{
  "model": "multi-label image tagger",
  "dataset": "simulated grey scan slices of phantoms with and without marks",
  "train_examples": 122500,
  "image_size": 64,
  "crop_scale_min": 1,
  "horizontal_flip": false,
  "translate": 0.12,
  "arch": "res2net",
  "norm": "batchnorm",
  "hidden_act": "relu",
  "depths": [4, 9, 4],
  "kernel_size": 3,
  "stem": "deep",
  "widths": [96, 192, 384],
  "num_labels": 13,
  "init": "xavier_uniform",
  "optimizer": "muon",
  "muon_scale": "original",
  "learning_rate": 0.019,
  "momentum": 0.95,
  "nesterov": false,
  "orthogonalizer": "newton_schulz_5",
  "adamw_lr_other_params": 0.00099,
  "max_grad_norm": 5.0,
  "max_steps": 9200,
  "batch_size": 256,
  "epochs": 19.2,
  "lr_schedule": "poly",
  "final_lr_fraction": 0,
  "warmup_steps": 1840,
  "weight_decay": 0.02,
  "adamw_weight_decay_other_params": 0
}
Rows from block 14 of a small multi-label image tagger, named by matrix and row number. Each number is 500 + 40 x the weight over its row's rms, rounded and kept within 0 to 999. All counts start at 0. Numbers have three digits each.
After each channel's rows are labels from the 100 images, of 14848, where the channel reaches its highest value: "responds to" is what is common among them. Only what is clearly more common there than usual is listed. The data: simulated grey scan slices of phantoms with and without marks. In brackets: how many of the 100.
# c30: last pointwise conv (model.blocks.14.c3.0.weight, 384x384x1x1), inputs 288-383

c30.147:476566486487409478509531514431498522513507474475505502501461493511557501485514439488429519461499472519447511465479512448451503479447459558549473477526473503535487437535521492456549568496505430504461485503497572523472493470530479431510544513480490462608534454496518487566569516508458514460
responds to: chest (58); several spots (54); ring (42)

c30.216:568488523488466514521474485458457490548461576523493467478574462503422516459472558451468551510466531509479519469554511496535514426529542433451448544564527483516491478483504511554505545495496544516526501541444481525420555589512480470495540477502461509462523512571554472531517550436520491513
responds to: ring (99)

c30.347:556501530486519497519485570502512466486471501544479520485501551488571425479459477505482467521511500514455509515505472511443483459530507500487376529512533454461511450465494414457433511430514527469527475458466457468563443460553510536497467486520496480481464477486513516598514480513512533535
responds to: noisy (99); side: left half (94)

c30.317:447472574469524511507476429511492509422520575530495488440456496528481570490489488525516527498528461500470511483543580449516402589519493518479540483479471500548486530480490533475519529525491521513543459507486471482540465494501468451540614530543508444499481491489444465433522478439499515512
responds to: bright spot (96)

c30.351:513444405397479507471514472515518466508513490560490507547527510497540489566502410534480471559576497488446460445436521468510502482559501490475519434545543539501471481493495431523493490487503533468494525519551523452506497452508537452538543478506432537508475509525527493512462477515551454425
responds to: bright spot (84); streaks (56)

c30.307:457532465483473526566494446482584569539539596510606459559496535555494473510560449513552515506497528584562405468433476442488582445568485526470517434477509489496512491493460471508465521483507499467553512500484564439486633493534547460494450497527467489533522571534514481595517502518515465483
responds to: ring (100); side: right half (78)

c30.214:512479462521479474554436499499496512554541468550465515563549468459451511504437488440492531431481476444509471498540467508511505495507473495510554485464507399483503521586458542564477448486508495493492541506545481480499484463487497527503460442491447490502512487560499472517513536567528574525
responds to: bright spot (97); head (55)

c30.115:531419495554453544470520472491572535526537466533419482508533516520544478517524503598473521548513504441443530522445507488513512513519539493477502584513525488569515551514621501554422507553499505460486503448519480483471513567537493509503500491586492537497512500503472482508490570457507500473
responds to: dark spot (95)

c30.377:538457497484469431521477506509422498547499487506510433560485479485535517523422538552538498481593457522475565483478487451465542516554489536485472537508514452552546425559501522554548513516553449530516470510538489502506506481539506507467478485409514427521557507514447503513496553514512540522
responds to: streaks (100); noisy (71)

c30.3:490458517530446459509530505479474505539502471500591516478494462471490525460510569556475503478548520442431457494570551410457476489510538439449494546513451489550447507531501508506562498447481494525515456587485551426499493527468461516482550428548487478525502499561418529495481503428557433473
responds to: belly (100); ring (55)

c30.162:484503440487487500473479518534481445491509495537526489481539514546535551483528532470464451580475479519458501531479513474479569536478527507482483477522520568530529539553474569539528500513567501552498485504576507443479491476501474505513602558460454490414537484503494519485444471487456531518
responds to: bright spot (95); head (51)

c30.359:530450492483522551471483524502498503518559513475463450502541444511454473505528477462522436518418446478422482472572529467480540526511454490488526526555512518518465438501481513461536479450563520550485566492557499536481510513492513500450624545604508396504522484515481485473499505524440558581
responds to: none (95); limb (93)

c30.234:402527561526474471542486478472470513511439462422529444534612462504535495461427487513545510503518528518521508505546562512577450477511553549562501485513552426393469536512552475511430519510496418545462531467494459490481496480509546495520516554542550478535508530432479473523516492543433574498
responds to: bright spot (74)

c30.331:499474424528563489537374435437590483515526528473512464423497495512503538511469487464502495482543470504500555457482487425508539506530484539468505515488516504472434449555499522494568507519536541472429456539451503489539452472520430555510495524467487524528595424480431470525478530508507533517
responds to: dark spot (100)

c30.273:480529471501539503416451508423478458471424479426484499506505509485500465611532434401477520521472516499502449470448455404564508449514444545453497476483483451486492542512575517485500500549534423505486459509495562487490510516503471487498491501576525591488531513516531481473480520514458437535
responds to: side: right half (67); crack in bone (65); bright spot (35)

c30.266:482556511444488466517524567559534441514376621510477522548516487438509552502474538536504559466423507517539474459491550527504439531590509504513498463473505551482475516469503513499516520475501482488464483524525484457515597536521582532470505483504509487549610595582518504572535439499549434505
responds to: ring (51); several spots (49)

c30.228:515557530481517545468449495522514504407535472541513526508533480483635511499511497537558512578431460520459486481501532560471545600514557495544490458548540490591463487491573480427514466428481467478457473488529516499494570469480480464479456490530496493502548481615569455487492501487486503453
responds to: bright spot (66); chest (50)

c30.380:524499530466548494473429502533519494488503524594470481511501542514429501581497469512529529503525485486507428489454544498548462449497497496428447480546482550498444517590516477554471487519508498419496538560396472510577472540422448457436512505455459511473531511520503522455449602371501485531
responds to: side: right half (72); dark spot (62)

c30.213:528474435448495501497500494498483526558567495494481464516543576503485486469497545475562457508525504521579480534508416510482584487554422552479558548480474515523478432556446470509584511508480501486519518450561424418526496478471557420519446530527489465456510512590429527472490475530546511490
responds to: streaks (100)

c30.371:477451458496440493487495483469457499543504451487504521649438467518522518487548468518486475489491505475445451506441489514520480422557524517485499443412471469485482510477508485467476459474486447466482536446602447456448497502448504504454400561539472461521535511512523568489442458533476461534
responds to: streaks (94)

c30.185:472522516403509586485524524540530438527504530535542507459434441491492516449511532495455477505538490485460509503449473488531487558527517470490559596488459448576468478424537462521544446513526398501522505462465531512552500528484477454490538467508382435528572501463507464528521503510531481477
responds to: head (99); side: right half (80); crack in bone (60)

c30.10:517554569492479491457562464492528397488557478530533479437480521486547509498465503460561499522482479497512545475467523424564452463545487510439527465561440486470447504477469505537450497402554587486483534489484468528517471534481452473546511503521489490539476536449533477474453542500515507530
responds to: crack in bone (74); chest (59)

c30.253:464520473469559416484548555499529475522506490553504619586521480526487569508454463545473527524555568474487497477478520559536478507405481484488461490481519498488552509474494518507469488509618502496479445475479440556491489476435524626513523464518544593543483505522503505496494488531564469480
responds to: belly (100); none (43)

c30.114:554466492503519545508476470464527474461502499479501496483523525495491453467484482501521486525522516541470502491485461477484469547541477540524537492516523509534502503544473507506508486573532445496513491489469472517507543512551476449479483533499487423574504516517546518493548511508482497531
responds to: bright spot (100)

c30.379:448421515569557526572506447492561506457549512472543495458503513559467589573517457583502452483504619447479494470547512513509539488570465559425454508479511457473494566559493499519511491412505604538497415576536477448501455577493477497468467521518543522541504628437546555488450525428500456481
responds to: dark spot (100)

c30.306:547549567528480516540494502461457508439566461501526522464430490420516480527509470579481478502511544479441557504435504470562491442468516459482584498511471507532468485482554502481432470471462515494550517533477446538510550451455461508502490458517674482477528566575538510468442511550492516481
responds to: bright spot (83)

c30.247:492474534459463477566514517486545581596501581505518538496505517634509549460463529541550442485514554506525536484505534513462584537469516525531584544499452474477552547495562446491475487526477549532491520535534466477462562467494469423466568459556549482489417554529544566512519551543481483524
responds to: ring (70); chest (51)

c30.361:527486506460499475519533426537535516512523462565482541512464464486547519580493509479544528526459473458499491440466550538508524509441479482496447475516447539434517457446537512545436584501474550477509501557424453485544557537428515509496463497528500471478557477545507486541452474446484533502
responds to: several spots (100); side: right half (73)

c30.63:441501531515503460496509480480513476497503513576519500471507527513476562476447471516464529481510485450504507487509532480510511478428498510525462526527533535530508493505485503482509451521476486418583523497458494523476471489515464521462538470553515505506497470445497521501548523475493500515
responds to: streaks (100); noisy (75)

c30.26:548501502493495487583509509518554481547538585540511487460444553475482467462446483531534604612520501526544483399525522513457559524436525560534510452492439498470515515513500515472506494536507507485448488451497507522507478402497454495526467464492527496605566427521504519592449503479467488516
responds to: ring (93); chest (58)

c30.30:571472478449556489490525525459568483551484477550456526445443429440514483552514513485526524527562491440466454424483471457531458510556506515507427534454524525416466565461446503519495520508476459511594467490613494503487530469478455432509489486513545524477487454521503535488553477530537530490
responds to: chest (57); bright spot (52); crack in bone (46)

c30.223:426503534467617448439491534536505525484440521517469518534456538464439528544477482550485531570494513414579424515511526383494475467582530461490487512457482558429477600475509517429509458446551533493507481601557504526544532535494524466426477541506482492466550570528480538516458404501459532525
responds to: chest (74); crack in bone (52); ring (43)

c30.137:479495432494524564448507509466518483526517456454477508468524553520522474523517469492439526574536490516477498524546436568464465528480493494559454521543484518527502470437468476479525497496528488485510547458470517488507536535517471519513502383570487505470469474426480547510523470524552502562
responds to: dark spot (95); limb (50)

c30.16:475477491477515486523526489450495470533549436565457498524503482469515517459482556510467569545545490561477584538536517488490539450476430520547500625545544454487513530502511467472539562487511494566486524505579482525495511481539508531488496539523549498513559485510422507442523561551529530518
responds to: none (100); limb (100)

c30.34:538468517409451481566449447498412467489503517557466463511510554513461540442484526496519446475581494516507544496547505565502520502458454497484567427444509459549538495508459545501444522534474481519480490481505444439577496503523450499484548485507546524521462492562445439467575497564544494507
responds to: bright spot (100); head (53)

c30.118:542495508480475557495470532482462528532553488601469385606539511516503579515468488490526492594507515537497487499479505373519547545522500518489488567542478445517449516501465420513530422495427467491431516524517498482493563511545478463442509466512531455487605478497512490515535462527478469519
responds to: limb (73); none (70); streaks (51)

c30.35:481541401451537484478498466454573532500541512472524472542448514495524525489549451481510497541463464523534429474500535456563436485412501518474501476495517480518470503532458450511448514462512533567484510446462530441472490509575498494502486541539443565484487475474455502533484454501479448430
responds to: streaks (100); noisy (62)

c30.69:540485537525437491475461546492534564565465574475527548483508464497515484569477452533474531553464524501489474489515552452515512589518493487502489512507496454506564486462516493529426511557524557505511517524494474479468556515517483508445505486529496529538565504482524510561521444416513550427
responds to: bright spot (70)

c30.280:437504565545531471496466477429616482510553537484532454456446528472521551440496531450541501460486448563527518442588436501523495523508465533471548549499559424568599504459553486537484495491489466587518495496458468463525496459557497541503502472543489521537519482559514509509626520553548510474
responds to: ring (90); chest (56)

c30.355:514562425524574551469542458497491549382499483498481511528508501489456505489546451427458521486498508510536488502512518520497547467470515486430504523479461525508518536529543442497466485489492461438508565519419536498505505510518505458491470429481480494503470470508485472486502516485520510425
responds to: belly (100); ring (45); none (38)

c30.189:434513508467485502519446483547480466495540491476506523521524503516477458449459496548438494495494511551479533508570490453549485496495505499414418514456509577489548485434442560479522496491607530576490555543513529547546501483420523494524486452496476507543442488462538452523531469531576510531
responds to: several spots (79); side: left half (77)

c30.108:555471519514511527393444501464514470506529472561474420422508503485510514474555507489485515528509518553489579491505498461463554496542500457485546493487545401502543474447504522533510571441506500516455474525459471525550522505507470516463559465493497397477520450445513443454541482571518519542
responds to: streaks (75); head (73); none (43)

c30.43:496427497526468512491477536456508546550516434508604499525483501527428549405523575493432552457479487512466513504544540475437481555498505478512539427437505549510515517526424534562531561525461426526427439550485460514539509520562516451512460484480508469484482484500557572526529427493427501475
responds to: several spots (100)

c30.236:438520537518445457461528517462479519574537514550460583440443505481492558500476558529521551471517550585544470535519493476448497469505545466449445525557430478525559491461475511474496456523515498435498481496498461527533426479566487534467537544534556503498489451523504488538497411449454483537
responds to: limb (89); none (78)

c30.82:550491472528498468523506527543493501510532512611476453525476549533562520466460506465548449502454495513524535498439469471507500469522521535511520533551488528529510481480418456515495469513452482446474494553542444516521485501502471446484488555485574546490472497526476559562503495509480491495
responds to: belly (100); none (48)

c30.80:484437519509491480547514454462478522552533631460548461525496499539515499535553508493511518531469530462543480432524551469478479469552460524509471505473482427549568502535534497500561495434489493517583434531518522443536534454539586505473537487523480467538551492567523541524510519570473505467
responds to: dark spot (100)

c30.70:449509526527513498507495501488529484494522521538477487482516527486520480483495532499560509439489554485499490473480559520477477459446545499521518511464521504514497500508474506438550516509492478525491516491511453490480493432492471475530526486473524493512496480514538549539541531497492509544
responds to: streaks (100); noisy (87)

c30.187:427414532508492515470521538466516492439498515562524540537565514514538501476470560484475479486427556505433470524423481477486502514490498456505534534615478494522547493516481484487491520502470506470490524471516435480444449520468520539449491562495565478481480552479491445429480498479464499477
responds to: noisy (77)

c30.333:537434506457501494493493511469514495473487534547460475534520526441547476503422557512534502513483464484495509480455507531495507496497469520521527499505500508497449516513534522482518493498528475527575521464557509480525476509476453543512431506532430486488472448492497490483519493468471476521
responds to: head (56); ring (40)

c30.27:517506538436564465520476508461576526474539573509587505498485456511560559564445524486530575500452459569532530454601515482476496531545471490439468519503562473471528547533492526466458560570426484510432519591551491411505479518564489515550506530476469470597567586422603497571563530488527525524
responds to: ring (100)

c30.255:528456489490508535580470522487585531431555498480522459568482509484465565479518497468528567526442461495566541497520534518481484467489535476380469443490492469462534489519551492452410461465468515418490495491394493524469473458503503480473490529522483429473523489503549482603491465506504463473
responds to: ring (100)

c30.38:581509436422464523479481492483425496573431451533530548506532565537546520513573486466437505515526453534462507495471458484474462472554509529552566483544454499509459480459497532503545481465478475467434500451488441407446482519486543483519530519564485484502469438528436486511553489569503577502
responds to: none (93); limb (84); streaks (54)

c30.125:435494504506516542490494487516456497439455549470476556481455473499536537493521466562447454450376565429539518442461463486476539443524523519494401464508533516449507463498457501425507548454507554558506466502459491482471536615486518497543474523549517555463617494499504526487516553507451497505
responds to: several spots (57); dark spot (43)

c30.201:374494478564554471523508542507431458502505550481564438401477505468505479500500512433525476557509539550477526459558478519506495572415494497500438471495485511575503483491483520485482524528523498465504427438402526486500495511456554456487550540470426499556459494507497479512485532489509513426
responds to: head (84); crack in bone (46)

c30.168:526423502457539528496492480502540556538485491496489459502535413500507472498503529508457446416419509459487499416470476554434425445510481482505461544408496495465510477526442430513502475495458469502496468464435510505474515478472457503473436457468486561501572480574463518463535490521461484483
responds to: crack in bone (100); chest (65)

c30.139:485512545527470509480542519537523512477498449521493520459532455483527414492476514543524555447513505493500523565500457528565469523475528483453426518480460530505528509452470438492539527466454578480477474487495539463447500557461504459476557555472426538467475518507490532453514540516456579514
responds to: several spots (64); crack in bone (36)

c30.373:542461535525501488486518485473409495497522519498585495477512556533509489481508507520444485530520494498488452494532486491507528542488452516473495487496499447536541532454491480506540485498480467474520487452587378501465491485506520452496464612573522490549487453434451473514505439473520478552
responds to: none (100); limb (98)

c30.57:534559497502452511535520485499490546487594512479568498484526544530425511462471506458425486533494536529523542484496466439487459530530481544449509560488483509457590581569513499487466520529451474449532531530512520489454545474466540537483492488537491454526485462545652520578464504469515427527
responds to: chest (87); crack in bone (77); side: right half (67)

c30.309:470486479490559403484504482464534488541478560556526483505463464520532494498523541512470463466541539353489540573519469501519534563557503520496521498514503475487498530497490488500499556500490489457448434492526443480494543497530479537548519560541527478500435547488589545531493537535525509490
responds to: side: left half (72); several spots (71)

c30.195:558451538478521527493513499489483568492429552492523505476547432531535507510443518476528513455456545559501531571426471450454541519499488462481474524521475515495497503492523495525497542565493526523540467472467515473489445484453413525529494491486498553495547539545493509488496432476544501584
responds to: crack in bone (100); side: left half (81); limb (71)

c30.358:536491602507482468547595533528549578495550614453556481469509502553569480573507490540497532503465447512432517464452535480486501539526556468509520564524530501454497529570552504434448464589581544515513488550540523551484664447415471486507491510465484446543512521460567428572508614510478526565
responds to: ring (99); chest (61)

c30.261:422457555482528415513493500560514531468499465548483495505427521473525494595393514510459481474572513555507493448487458491524517605549544553495455473525435560455412484573481538546572489459557449467479472492567476514531528459503477503449474484486460519522465545533533502546569520484455491469
responds to: chest (66); crack in bone (65)

c30.230:544540499443465532484527516503458494526529427571453487453519558496531474563435508464518524559529502551526507489533512469486460476495510505525548511462512509458516476497569457464584552480486517533530537474485465483521499441520461513430451537529456557490555476461559504533516490478511511526
responds to: streaks (100); noisy (71)

c30.7:501481470487522453512428449386502529563529500471480434498510486468515502489462473430548505455504541536484510478546551475480512484463449541466453537480532488522544532487470433507450485507527530480493448476490506475489527519534453499476512498571490468496529481462467468461499546595557494452
responds to: bright spot (100)

c30.318:547515471465463516469484519512549558482497441552497434459533495460476466519505452500491555547491527515544504472514496502505579496512534508490479460461430407503556505495438510506544497457462473435537506493526499534522499500421518489492496459484467551493488505529482540559470541453459464481
responds to: chest (71); crack in bone (70)

c30.314:494433519552502504521494501518522468509511523592503545509514531481444543473505509526502488470451567506410525494508450508519508486550484517478459500504503498517512500537506476540472484531488517493491508538510441503469529538521527555474498507519445502477593549568464474552489548477488504471
responds to: streaks (100); noisy (63)

c30.378:512536460501471541410464500425490482529538485498506496501478495474466492558526483458436502475519474494477459499457506502438525488505508508464441500545489503407525474562426449504544470531506489549450503544474459514496501502524518521477481493493530509559546505456501517504485455512480505585
responds to: streaks (93); head (84)

c30.300:500541501545456485567458480473468454504491476467508561447474547536523515524544504392521493500531529579494519436547540386549449440451487508492497503520502462491530478471464524491450527524476528560458444488502493549545506428567573441550459529513453432527505482455485464476553565573565521509
responds to: bright spot (69); chest (55)

c30.146:553518549516551484501569553519472482545535486481491441495525538501489548455508474471503484533475464497493535516603538594526464556587528446540412393434547542482503483525481561481485494471490478562507540552450444511516488542452526479530558432443409500542490497510507510515471463506502570546
responds to: dark spot (100)

c30.54:423503478564464505550531493501493529583535495486471516512452462507488465500522494479513488491564487492468548494557485507508518507479475488437466500483523569405490447559485581493543555521498440578487483481485532488482464502460513520513507508523461471508511467515524529418477501531468507472
responds to: head (76); bright spot (50)

c30.133:527501551537451506551559517457538498518553504535526514495506478511501398509529500457522514484485489462560454513508481529516444433567518528455456469473518491499531507548532575488444468495489506533507511491508476569502479505527468541478548514468547511520472511454477465424547513506498535565
responds to: belly (100); ring (55)

c30.294:507452480492453482511535495438417532581532454500534493494482484496502487458526529435525545466531541492431493481468538426511544495531465517566463574524451524473530489442514487469566518481466491553509461492552476491532515564503504482497543500494505491473558566539476533476500470551502544513
responds to: limb (100); none (96)

c30.153:494468468451526459542525426501538543488570490534488537537517545510422525459558440486523527532484437506506455522500473462484524504537447530522510487484458482497496438479449510534472502465569486584497542582525554556487482537541523484542516532484538464527487471413531520515454512487515538474
responds to: ring (91)

c30.352:530490511489544523556462500453507499527537578501503441486513534515551466517562481458466544513641486532465532448465537554443477461489499478520583545505517489526463557417571455524445552491479525509466510505533497513399534469400531480487556539517509510561541528540544502564468460504493525535
responds to: ring (95); chest (60)

c30.282:482523486544519496447483492459476491472475484480440481449559552522466494472505473502533462520499488498516511510512462519493414486489488495529451542505460477497529504459527444448473475473505506542559485482589519525581494569464507518597511466503502441518512489496438475509517526463518449547
responds to: belly (97); none (42); ring (42)